A small self-supervised image encoder, trained from scratch: norm rmsnorm.
Rows from block 6 of a small self-supervised image encoder, named by matrix and row number. Rows with one number belong to one neuron. Each number is 128 + 32 x the weight over its row's rms, rounded and kept within 0 to 255. All counts start at 0. Numbers have three digits each. After the name is the row's rms in percent of the matrix's.
After each neuron's rows are labels from the 100 images, of 14976, where the neuron reaches its highest value: "peak at" is the part of the image that holds the peak; "colour at peak" is the nearest of a few named colours to the mean colour under the peak. Only what is clearly more common there than usual is listed. The data: made-up ball-and-stick molecule models. In brackets: how many of the 100.
# fc1: MLP up (model.blocks.6.mlp.fc1.weight, 1152x384), inputs 288-383
# fc2: MLP down (model.blocks.6.mlp.fc2.weight, 384x1152, transposed), outputs 288-383

fc1.551 109:118098167139064144135072124122099160136173110118144140137151156138151157156123152147091096106125117124153048128131069115205111193129095140095127054090095115106080157121162142131142126174112120163143145146118102063087115125118158145133107128079087108092161122078116088060143024187111144123
fc2.551 127:151132142148143062127224109154246127142089162152152072119112080117111145061108091122130140134116115140125149121113120135143117125059167088111100124140135105092135116152171102158158119113175186187107138057083100147150133152146150143156083105160140119138161092092128158145167131108176102109
peak at: centre (42)
colour at peak: brown (93)

fc1.18 093:133158086067123169120124124125118091116087129163098121187103141144124135124133181137110119104149188093110136173151166173105159102052076126157109160080167129133097141137137131151133119140135152164154104064122143090134112132133132133118144149108089150125115176157142122150187098191081122126
fc2.18 106:083097145112145134136182107124163094086144159147103210080066114052114122141125138088149130184172113094113087093092158155121114129134094175065148131120110182149088154098117145188097164127114114092162094137113101135120125092085122181098104173179107087101137104153145127146122136141069172122
peak at: centre (29); middle left (25)
colour at peak: orange (38); yellow (26)

fc1.378 093:132065129137166134096105100160164054138140125174042105120118122102163152123147085144121139108175169088096100142120131058114158115148101197138086053128150098148156167157127100117153092113133083117125115178110137162115179157116151115132085169099135176167112144129163136084127128156089047127
fc2.378 059:143119155119086119116181117187161053159143114132103056108147105146181125157127124136104098131089119134121127137139134136112114138153128154154128089149148093138163097115143152094195073071084178137127141088118090093124233159126120096149106143091158081118114118133137133095102087143115112148
peak at: top centre (28)
colour at peak: grey (44); brown (39)

fc1.291 107:092103159157072220133036204131126097149063154138119124167067131125111099114135148092113090102068067083141161140194110065131139088161099132049182155129122131116106175120132203164120100148111105053159117109165164133135175092091144113122124129106163128162156127155116095079151132121143091166
fc2.291 138:119118102128119108133110119144166136152124096112176113172177115181143178090119137125100184115084130127099132142080121102134135105071097163071115147118107082119098115161122137186081187162173132141148132089110139148154075106152104072146158094137127126149155112121122135045160048092137127168
peak at: bottom centre (35)
colour at peak: brown (69)

fc1.699 098:141197081094134149139075135078107159116122125136128089134121135110103180112174129145111107172178096122136142103124115167142098106130100200111092124118148127089129163158103118128102128107152156164129149110097155189146117077134069132146111130162111138088129096127090130142138163062125148130
fc2.699 124:156082135138158077104143108109107132118209136129110103155157148104199159096162117136092165138105142143086141144077141104073100162116136155056065155164128123121123120181125129147112136136140180188090161115146076118127114116172127075175150093121094114142118084150129219159127157114122099114
peak at: centre (46)
colour at peak: brown (41); grey (32)

fc1.110 091:137181105071144085092144129149140103171156104139138131135106148148103111110088141089120152115156103162122135126153111121136065174131143103131139090129113106171125105134131099106156111166163138082197101022098144122119117147129119102129080171083176114093123147103121112081134106139094086096
fc2.110 059:077144062209093105136137135122116152133117124120157036183101164170163108087144158134132090130096115093139159152161104127110109150112094081154132117183115194092150097148118122073108094089087110131122117150123093157151093082143126060123112091171080103159145154160165147136093157123244087127
peak at: middle left (29)
colour at peak: grey (73)

fc1.753 098:143092158088138075121076130133026165186104074190141139110107092100102140121074128109113101128110112125141102077136124113142112111081098115159095081135155066133106196120111100113116158112135159191110095154113134115096104103143100129058147145077027165131122171114083116096122122120146098126
fc2.753 087:169125114101155106067161094085130139129142146113123125118155135093131125106166070157080120136118128131088135171129128127043174111135117110126063152167109140092143124195157136124108069050140133172086100167109080172197090122152103056166125148156153153123115094163133169186186219123088140077
peak at: centre (34); middle left (29)
colour at peak: grey (55)

fc1.481 105:161155090178124154116157154099054118126143144124082105190111169127176112109123111151160086151135163090111090133145116174083145089127085145089085125129112134146141135097097113152082179082130173039119177046090139101102153124118126097097134113074146175093139144115149077142120148108128076166
fc2.481 104:120186111181118091136123143167120145136124110135147112153079142145130130183175125109135128147126150119146145113053136102142115102057179147109092143120093090182103083122138112083125115154133132123110090125120107121149146059160093107146085147145126092118097060163122166140141125171082106110
peak at: top right (35)
colour at peak: grey (54); pink (35)

fc1.48 096:167147166126150086193184149161128115166148167145181101147123100143146164142189100159104153157135143104171097133136138135160194215135114117049154095115127107108143150131119135126130156127133107143089120117120132144124076123202105100192112111137109147071149078092120158118103163161099087117
fc2.48 066:112162102110145144124180117105048163144115132138170159172104168120101120142132137113122109136159122090146089141188102148128116166137156104012080099125160152152161107080109121026122114115173120115104139113144131122109121084069123110076128129130113081135099119124180109112140113108150106113
peak at: bottom centre (29)
colour at peak: green (92)

fc1.444 088:087129089080122148125095157147113123129190116153085149165182205156089086093116147128168121108146126206140092126081177107116142125102158098127138111120145115078147124136177087084095085107181127105136124078085147163116091114144125062146138121141145106110138134170109140105117158146188095126
fc2.444 077:074121112162125123071186128154129000167133138142153056111105153151142077147199158162131086185139121123135127141152120136116095202161084161120167072146160121121134116161112139153105092130077106126097103083119114118159156129116134120128120088125145074151130126149159128136117141133111090109
peak at: top right (39)
colour at peak: brown (34); red (28)

fc1.742 085:135141163083118184145131157096085088081085133162120136149074135109104169086169134131120149129138118086127086133116166162107117098132073143141127147040149119161151076151048076096108106142156096127075072147154121124138102108147165135160103163120131136141064144144073076170097078086131077096
fc2.742 056:156121167095111117099111086094134139179122130090139129152203149140165115123084086185136065110130116147131162131129142126142145146169136097127120132122142089125124123157088122060154141050158143084135142091144109100062111168144091069157144169153137150095126059113108110156101108140094103122
peak at: centre (26)
colour at peak: brown (88)

fc1.752 097:117068072145137082093157172122102071119131100182147082090110129140116171150101112124102113135164135120133085140102145089182102090162185117128075121133087073161094080169190144093195121148126093099096082105131159190076135101109115127106091213162119117139103127163189116152114162160139149123
fc2.752 099:110118141152158130163064089091164131082120151141118134123087180095131150175181117125156134172096107095131177118132179130143134129117154155116132127150101160154126062114120132076125141042083072101124151152115153153105064112093104095119120199135103107135083050180147175179140131135116125115
peak at: top right (48)
colour at peak: green (42); brown (29)

fc1.396 099:185133148174139136137064109121062145159130144165111150166106154106164150142156109078118082070094119141147126155164159104152120079099162123081137082163161176181158091129060056178129150078100111114169146192159120079178157111100116124086212132100138112138121150123135159171101156115131177106
fc2.396 124:050165123147129158085083138159133151119103126128151110164121100131157159099136095152123171088100137163158159069094130133109184162104158175128185167107119107177101128137096119111040190179103151126162122094129097178139149114139137129158111199139138099156143092163154156141159052132115134136
peak at: bottom centre (29)
colour at peak: grey (48)

fc1.192 140:109165109110120143130150128162143101164166181156114131099122081126162121127117130165154143101113105134138053128132127125133101170134157119000132119126121143122145138107078097117072123107169120143104152169126148087167103163125148138129093148202073168160103085149123185067144078117105114159
fc2.192 187:105101128160128160155142159098121131122139174139130123104141147148162101148092135119153170183115105117136086108148127111097093131131165105000113111114159152104089097090122137134127131124189145096103145140156125112097164133080162148132079127107126087138104130119185121081148052120106082149
peak at: bottom left (36); bottom centre (35)
colour at peak: pink (46)

fc1.377 100:127137122050165151106105171141077069142145148106159141097138101090135116132121106082113232105131104138109067139104153108177128124141114085159157173156165142213126114088104184140166103134147178148165120085154194134165119171116161151085135115113115131123135113101113103068113139110140071072
fc2.377 122:115143043134128135173046153113118173132083112136153127153113120135106116150152166119119063128131127131123172112100132133136094077094145105096136139143169130082110102132139119027153148099112032137139164173096131194108066093100060059125151132151109074124133106175166120118093167124204104130
peak at: middle left (27)
colour at peak: brown (67)

fc1.658 095:108188128145121162153115088144149152083117147142160211139128138155158158047186115094135094148114139127125164094102085137159171154136170070086176119130115136107127095152124076115160098112124166150085132118163149078105159092138155167156111153158148080128143161137135121147140146180115185166
fc2.658 135:076153089210136104133163099140131128114110119117125049104122082111145151116126124142175209113088120134139172086075146138110121073043123128108189120157190119144118102136153116081122177128139102139122113053073115207139096116097149078135090108132108118143127065123165103093154093088177089126
peak at: bottom centre (44); bottom left (38)
colour at peak: pink (44); grey (36)

fc1.17 093:158163138164176154100096093130063099169131137096072088114147108157140115122133154116089145141133108100061113135116150114058072144139112071101089102144136192115163130163142098141141119119055109141098131115129103149095141116173132111122109103104093178100125123138077147067087073071109150132
fc2.17 079:128135110171125117181142161123088206128107125123119145094126121151109143117167129117163169071152129141124199122125109135132188034090158169111125134133128162108129176140147121229112155146186127140138121139079157177123185126121113239129153086109159201149142154158137119150168108115106134130
peak at: bottom centre (27)
colour at peak: grey (50); green (35)

fc1.557 097:183114168107102134152105176096131125131114087139147110140163112124143165168154144097154120157115151088100142167137116145150124153199081154156115104120146170103086117156134151108083168153127102072123155104053196161119140169110139127148147111071168107123154154160189102101147140094113124202
fc2.557 077:121204139192093132169162114146089104137172095130139067118108123118139129113161118109132121163102102172119154152157125152102132096152107168050075128140115103159130050106119155032080082128058131105084147134142115122144112119119110084148114122101136096131113079178148157134118138163094100135
peak at: bottom left (43); bottom right (36)
colour at peak: grey (48)

fc1.310 093:107076162127130176123068132060103184105142137185120110129142122061167095146110089071093083145117128147132100162133161164063095111156166116136104128119162107053170091162154144099109129132137106137112149114097158176174145166071109151113115120119110116132076084094079133132129087057106138145
fc2.310 060:130123184120141114094195107103117113143222093125098115123171181139125115106128129143098092184169115130122097138140129149086119179183116178160091145140150114140152102139094145101125093066076159148113117127134118154140127119177095036150125179108182106160122141164138120191126201124070116124
peak at: middle left (29)
colour at peak: brown (72)

fc1.465 089:140157161119106113149116136113164079172114137158139162116178103150158126116140159108092121089087148091042133145138095134191062115123121108123084095167166114083128091166058148070085112052108109181084117172131198149106158172159119150153182155072127141139117163122123191100111111125139119147
fc2.465 055:095164149173115120147129127130069136082155109123112112109120136147127186089150156157170139136114114129118147161176175138138141113117122164106104128117147150107108096114133137100104144097121182113111163121145139169156148169139137087152158095109152160162118106163112094108133091131158079136
peak at: top left (37); top centre (34)
colour at peak: black (100)

fc1.293 101:133169178114132106145114023160108102138118150131161138111132135149151156095185173153151087114132137137150167148149109134120110195102144143069171113162134142135096220120098125091155161099084102092123156074163124127080163120116068145151136102113131122090172039155093090145109067090091112133
fc2.293 075:134159158219141137157039131142075142139184088114128091109114166155149146134158124110135080150121125115149118176136167146137082071099098137113096139146105151143095090079098134039092130136113155040139146153148164160139105131118134079142115129091109084156140068139137198029106082104091070121
peak at: top left (51)
colour at peak: brown (38)

fc1.603 097:121170085181195152129125087154132101079139130101161137131172179124112118055165122150089114136115113116117127112131108098177093142083132132125179100134172162107101169125062187004123093116116115107112143134131169146101114136078095162109146090149096115128121108113130155087144084110146134115
fc2.603 064:107140119178129137169068102108098105165138144114127109116118195091144141121158158153126112127092130143105139148158142114119112117146109083076104084105152151132126086118101134093080142137121125105089187144172129146134101126092133120131158107082079082139111088110154147116126139097112111170
peak at: top left (70)
colour at peak: black (96)

fc1.512 108:106113156180174103125141077177117110071140152133153126122179139151081123074118168121138083140124074143138192085169131147089150152115133107175138121111087155142115180130130119098128114129084129119134141186201085107134115120139146127174154139095115096161108015109141120115168126121122135119
fc2.512 111:103190145166091153151026135151039071125167084098150083136124155144152110099148154144127116121120112130130132162153106139143082136144112149048079138111142152134121107109077150024084154153085137074085170134146126137119073109119136031157123096130134042139088075121139154083076113111135070182
peak at: bottom left (39)
colour at peak: brown (52)

fc1.517 093:159111151096059225109149136134116117077173185166057162126160170051168102131121143100109151118149167118067090162189111082111086142136117136142149081164171170129101122119122186126084114137147102126120199159086094122128105173089160127097138178098196183140119136182169188063142069091061131156
fc2.517 094:079091134106127119123136143147134113065125113130128159146112136089108130113074131073087122137194115103132112129139118174078110151132101176113089173094150170086091101097139156129118051040053140145185107084139109152085140147115134160098119154123128089116139172148129143175090174133132113083
peak at: centre (28)
colour at peak: brown (58)

fc1.472 099:219160186125138138137132140083192143136135177135084147140116081098161137180134185090130129082114125031139111168170117171171165098092103117053085081151146217131148139144104100182139130067156077072134108157153148073087133172142138158143173103085095149139119096105129090102135104145104108180
fc2.472 114:154159113118154145154113121069109224127131137070153145095123059105138172081129112091087165113112115120119119141154129125090195163112114133153170139153122147095140090097177104136031172214094175056164092157104156163161070110110127081185157145108128122114138145105090172125161132147153154134
peak at: bottom centre (34)
colour at peak: grey (69)

fc1.335 095:105186158167127149168119190070175136155121093084105154069157155103146136181101134149139089077099147154087080095176092117156133123141132150124136158079108161164153191081140176067168128171155124061128154146182130194138092100106118078120144180100074113127144106086149104142136171134101136060
fc2.335 082:102089107199116141125136093082104093174068097133119124104097090138141111190202127099121145137133123129111092123107120101173108183173141105227112116104140127075115085122146118152133129099084124140150085148107150160104175162084125128121120096127108079144109149112173153138111118134045100153
peak at: top centre (34)
colour at peak: brown (49)

fc1.267 085:105113107140082156109040100090111124200089128157142192098118144124140165098128153146094172098129122147094100102125062164129133169139153144079180076180134111050126170109139151179085062096187149131132122126127157119103137121130073137119066140143130122071143131120124115089149158122154091135
fc2.267 039:119160084128135103149138194139165193129081155164125147177151115120160102093188143150138121133145135101122195086139128154142121136075177141132111163106125079158146143149148103118080131113155127149084129121138165135135119065101135136095148074195091127163118090120146113127139193095178108152
peak at: centre (35); middle left (25)
colour at peak: brown (65)

fc1.449 108:115140116167102190133140092131081114110166195139105115132128136148111122134118174138081132133139095139099143096178108113123212123159170080074152121150141081097144138174161131095069131129104128093127136132126106152190122087111159100159135118196098180106123110098174145185160168154170112105
fc2.449 107:055174130162125139170093135131179104100107124156159101131108121109148133148142112117140179133103114097133152113108109150146123087116089106131161163100158159134102115036082149133189071134092102141103132132142130139132131107062162145120115108102116118113119092081120145104117001120143132129
peak at: bottom left (36)
colour at peak: brown (68)

fc1.106 097:114138156207149120090078120135135166122118161066091105139144114152106164170153098041098110153148120114153111115130139133141180128131123086129105146117085142090140120150106076127134128138117117054138094028130079095144106129053104097132138080108170145113068092132164112170164164068146094160
fc2.106 091:168184112160132172186068134123104104055082145144142048102107084109140142129174140122150157133077104145137156082112159135169144070106143101131124143099128163133093132114120124000076079150102133111129159109140120192108016144106124110134107121151130113139139023128150131139141125111150130138
peak at: bottom left (64)
colour at peak: brown (61)

fc1.763 110:079116119097143147098099127074159065109151159152091135132067162146141104084153133151109107107092135101157103131136112103110100062096162123124100117118126125105093111118048124128072097010134159144163094129131110117097125161191113141130115140098085101145122110106110096109142066088141119143
fc2.763 135:117100157104123097173163161135092166161129119124102152145134149104101081177158144102123139153101125126112139130122089098133162105155112130234178126102102113104130138085182127141206101038114105150105120093105145130123159133119138193114146135126147141106146191130105112083122064152128123099
peak at: top left (33); top centre (25)
colour at peak: brown (59)

fc1.478 098:146159114068152120139214179099074143140071100099153106142142102143188104125136117116166130114163089201090132115155150146196135134125106129093165212086144098083139162073150179151154156129111106137130100219091132097146127113116136133148137097134148174119155110119112124041185102165136114162
fc2.478 092:142133148181152130153056154149071170159105079131168099141138075085147162160169122075115090132118134137104148161100137124075120094142117134017089123156184175150110061141114127082116117079093119107137159169124152183197134141130137070171113131099142095093120116115170102151119133112134109130
peak at: middle left (28)
colour at peak: brown (40)

fc1.576 097:186166120138168127170140132143166131099159145181147125114101114144138167113143153137101123110076120072105114138122139156174150055097098090135108130202121190148084162133133145156199123119138128131166122151090151078129154114147112171128127123105139097174168167117132117086168159136180171190
fc2.576 132:142136140113151163125140132118106147102133118097111120083129073115104156092145144091139202131086141124145115109119127146131168096108175175063195120146109131135144105117140113069071245216130116086202088074095120184143075096117106074117105157114124129135096126154095150115182135136119173161
peak at: bottom centre (59)
colour at peak: brown (62); grey (30)

fc1.343 111:127124155136098145151160124128111071184154090160123082154130167163143144147103162088078162147126138145123122097147100122127149159106145153109161120117164107165105157141192178119083061143094124117106080142131148143119190153166113165181092130089086104138108144149167148174105116173149124106
fc2.343 118:116121177063085147158137161130196144167106131127148155080125101132095082143087097082074138120169110089124105123121110129159055090153084102123136146146124141154091109103148165097231151131135063157126127130100096146134110071186131089098111093162113116045148141068099115148111142146162122153
peak at: top centre (37)
colour at peak: brown (36); orange (25)

fc1.466 098:124160122105099107104058149145082125133081011142170153141136137112119092167099126098182125102165148128139085146177073107079143129119107120148122100053160115148124136094127151128115161150080106175148041220125123143093126094125129126161148089107124105133110082151165167162089109135137138148
fc2.466 075:171195135088119096176135099158140146170103135112154146127140134165132135073118120153112067103145139145142144140123153169115083077117165118112097143124109116192161126143154126153170095101113147205047113132163122141143185126159113151161112142148112121154095163076134121212092193097147145096
peak at: top right (32)
colour at peak: brown (28); green (25)

fc1.272 093:165170139125092091158127128116095143049134129156119098104120159080142126121135092144095139154170133178109099149084084131142136120146155152093135105121123103119134090100088142099163113124161139117147133128157112149183137166130119121156100131114192084094156126093140129125152124196114135149
fc2.272 100:125153140106081114155123083162083082105169092140146066146116131132140112093190120107111161158044123157134135111109117155131117125130164158141114138123111114145112131160167118087113065117122146079101114086110105139123081068117092094130122128161131169149112102180119154129176182152097115098
peak at: bottom right (43)
colour at peak: brown (29)

fc1.651 096:131149147128142137141165105103089099162100113165096133100118145124158170054164097105123165159109130113107075089083101144108124136085112123148135117167172150134154104152160122139114093131156167123192100124104136145107109098125121128115066153182145126129134076113104133130096099139104086139
fc2.651 104:144139172138155121118157137096150091085190101119148094140114137094159113118126094096142163169119120143122117156110143132061117128162135191047143157149162154160105127084128134162080117116090169200111154127148101104180200164113146131120100173103129097126132145157171149182157098097064133087
peak at: centre (26)
colour at peak: brown (64)

fc1.602 104:110127128137125187122085142123153124152097071083123169155124132151184119178141139099141072155110146101110117104169136147117154105086161095091134088105188146148144095136080139103080113056122098115154123145145177127131132122121108202119094100051120117110116142179135072079119062057084114155
fc2.602 076:100108066234121124104146101141094126172171097151147103171116150131143135134157136141128122148128144120127162138111113089148118079126139142133130143137145112179142131137163113110076154161100128144134184173147122183139154103121121111158116133133079071146091095157139146161104130152114096136
peak at: top left (50)
colour at peak: white (61); pink (33)

fc1.124 098:089123209191155116113105152132152148164180207097115154089162193115131099118189140112169136179155095051140141096155117127162172134190168113142200136147152127181137127141090156143104099152092157083157126089141115146088164155089194169083132124122134115104176111117183096088146086149168088129
fc2.124 117:130082063129100091144148109086156194110140077129166103119151122087091148083120102115090166148100115144115117131122090122130134136100121116102052137145117089070113096158177120156128162185183184172090173109104099100149051094153107124152131081155160142147123110123113163053171091155103107116
peak at: bottom centre (58)
colour at peak: brown (65)

fc1.414 111:100087129147142158090142156130123111105094197128119122092071140103109155122044144117132128145131124137135155123118108104138127182150120077128160181109108105123150152101168106116167162131127103100119150113119143145151096100071108186042077155154138122087070079105157136161127114110124081142
fc2.414 095:113113183126102141133096095167075111099114098113127076186166141112115129150191139097090144147162154111127181133147106134163095139122133166090140126137151138137203185141109127107128130152089126117130139162119133153152159172138102123125143169119114149118109119134144133133118035103125209132
peak at: bottom left (34)
colour at peak: black (73)

fc1.35 092:091135155085141133110143050147124133104129119095159101119125142114149123096092152073138061127104118151152101089155103077133098185125131135183150106114133178100052215109125129068098122087104138087089133159122088137080130139161115152113134138129112114127132105107170121052176120138110130142
fc2.35 067:070151166151121133164038147120085103127174091112125112131134180140117106097176151124122127149103101117142133163157113141146079111161090133079085137100112144134147096126088151078093138158083129116108157099162106148111105126115107082140127084098121045110087077135129131102094117099106076150
peak at: top left (78)
colour at peak: brown (43)

fc1.54 104:128143125159117085117216161134146090152183093135090104107156086078110113149159115146145152195182180115101129117108106151104113113151118113116118122149133157127158081161109135042074177188145171144087149139131214147138046137115166112135120095139146213092112143077175168102078137117135134106
fc2.54 083:094173077185115138170088091154072087122133118138109092123118159111145140110173138118141098157108118107106149151150149113162124077128122159064103105103126135116087085130111137095125110106114122064105180150133139148137106156101124090160137085148117071141130048139148134093144093108149074148
peak at: bottom right (67)
colour at peak: brown (43)

fc1.387 086:102132117147111107100084126107100102148196143124118154106105136159128125146083111105054104114112147193114143157139104089079111131129160152087190138149081096144163127174147099091081048116150170164125086050072180121075140084114094081155112135105108148156137160139103160088147115165081112108
fc2.387 048:080116076135099070081150127089060103163090103134162111139143163141121123176175157131125101174122113106133129110124109112074090159139124114116072058139144137075129071140133137136100111120049149144121100124151135131109140139131120086163098098136119048154114136171153146165140173091132111094
peak at: middle left (25)
colour at peak: grey (36)

fc1.46 106:071176164159142153156146170075114152112108136099149126114187074086091107139130130142074115152092076200134115083169117087168171116088172079142096132108139075091159132186174124092156126117128085099124142135118138164115104108119082111123134142136136133120073128157141104132154119096104113199
fc2.46 115:106069108174104109173112130124111159165096118089165111093138122086136090184172143106109134114111148118112078184130121100168123164132082135044130149146123143141128096130145143119167147188114127059118152071128147140118069091100131079180129078099095102092143119119130119108107172148110116200
peak at: bottom right (32)
colour at peak: pink (48)

fc1.575 102:133161089141149086154152227112100109141146147123137079118125072089085128162175125118129103186154139173076102158136133145179120104130118105055106111159126121127173000205138084042143093178147111068111114159076202059134122131119127053120097145154125143145088170119153176161155096108096074077
fc2.575 123:095171094184126150164085118169088089122157101117131091131095159118167150115164128086136135139068143121115140133149148113126109111092123162113146110153146137174144073133092119084036138157099109029128137130135150157156113097100119081156119109115121067159157107129180172066135092131119079195
peak at: bottom right (97)
colour at peak: black (72)

fc1.712 100:143107167171111124178117074217160136136126122147157116153094182132123141116148158170173104188153088157152111139146105121114095193136117168175116092147170134133096154098097148129076125133133166049137122111127137116131144127143097180144145150055068134112141066137147095146145132203136098167
fc2.712 078:113083127076114096108168111144101086151162097102098072189153133137192111108154127114064154147125146127102140157124111105161094118143116179123097104139138106160136164123135155091123167154081093139072113098133135105123110113158113076152123132104098150147107150131125174156077210140131115138
peak at: top right (32)
colour at peak: grey (59)

fc1.632 098:091118170217124069190174113138146124119115093110094126102164157115134089160145092153108144171156165145183151156180118097153140100152139117122090168176141147098125123135109113108157107168100122118157095134106102147109130129151083117183154095119161183080092099149116131150197131179126089120
fc2.632 075:081137215105096159138079122162188118123137098158179168128188134162137109128121164156123148112163125119185134099136138152131125113089114114042155108149144123109146151110130149037224123083195146087153150072138132087076081090150126066108151190151144087143113128126127183110118107131139115148
peak at: bottom centre (43)
colour at peak: brown (34)

fc1.120 096:133155120108169152168215131078104162187152171133138079138158152105074168121059194132152126129116146078154168147175091107176139143153113172085111113151150135148144114111084173100098130111103126087133077095148149136123070119132139159176155109156111130173131088148133162028096105093111120119
fc2.120 110:129159146141162213131075134120121090089137141129182084084101117120153138131093104087144138148092110101150093124158142130110100113116111122057152147122148166129078073066106151049057130099106098034168144130137110129162044108069140074136128200134105064126150107096161111038178036082136095211
peak at: top left (41)
colour at peak: black (74)

fc1.568 104:113069109117102145151165170132116102107112205115135123119064120055092132121089110088151115114141161127082169108145138163144099114123107091085089179158119103125149088155111120124140115084092098080114117091139139166107114123124175138104080099138193094131140180119090085132132085118082109120
fc2.568 093:116108111183114134173128118148100050118153114122131112100125161148138168186157126138173136152084151069115150129149136113164145085091157124081137110112056093176130102107099139118133148115135121093085116135128132157146130117096099097152105125113141121118116093138143143069149072161089095159
peak at: top left (61); top right (35)
colour at peak: grey (64)

fc1.259 089:050143167141133067158159113117094129095187190125134131103166171124132129142205153148153137106135140105094139111138137103102151099136137148126166051101167152084120128155080096087105153180164159103091120131108131171111156159149138095135126116148175146101150121082174121093134046118141159087
fc2.259 046:130151127172113118088129096128091104084096104128162125162183126132161144099128092125105137084094100104153169116120128113142110132110127171104106151111115088142123126120135110098062103041144141142138137123131120132114170152119112155156131096120095176193132121176159136195104146130177090153
peak at: bottom centre (28)
colour at peak: brown (46)

fc1.739 095:140191088190131147170085093178129116134131078113123166140174159168144144091111144168114173170128158096151151074113130117142134171120158102112153148104167089105086128123125136161141062131097119100188049114152128185106178110172117113098093150083148140125119120189126107162091129150134102099
fc2.739 080:117137173083127144162100119144143084104083095125146178104140092176079133163134146123110124135180123119129154099198159159150094082144111157101111137129083126125142128143132142082183113168162125131117110126150141140097103132113090058120156172124149157162111132144161200192078128112122164101
peak at: top centre (25)
colour at peak: yellow (59); orange (32)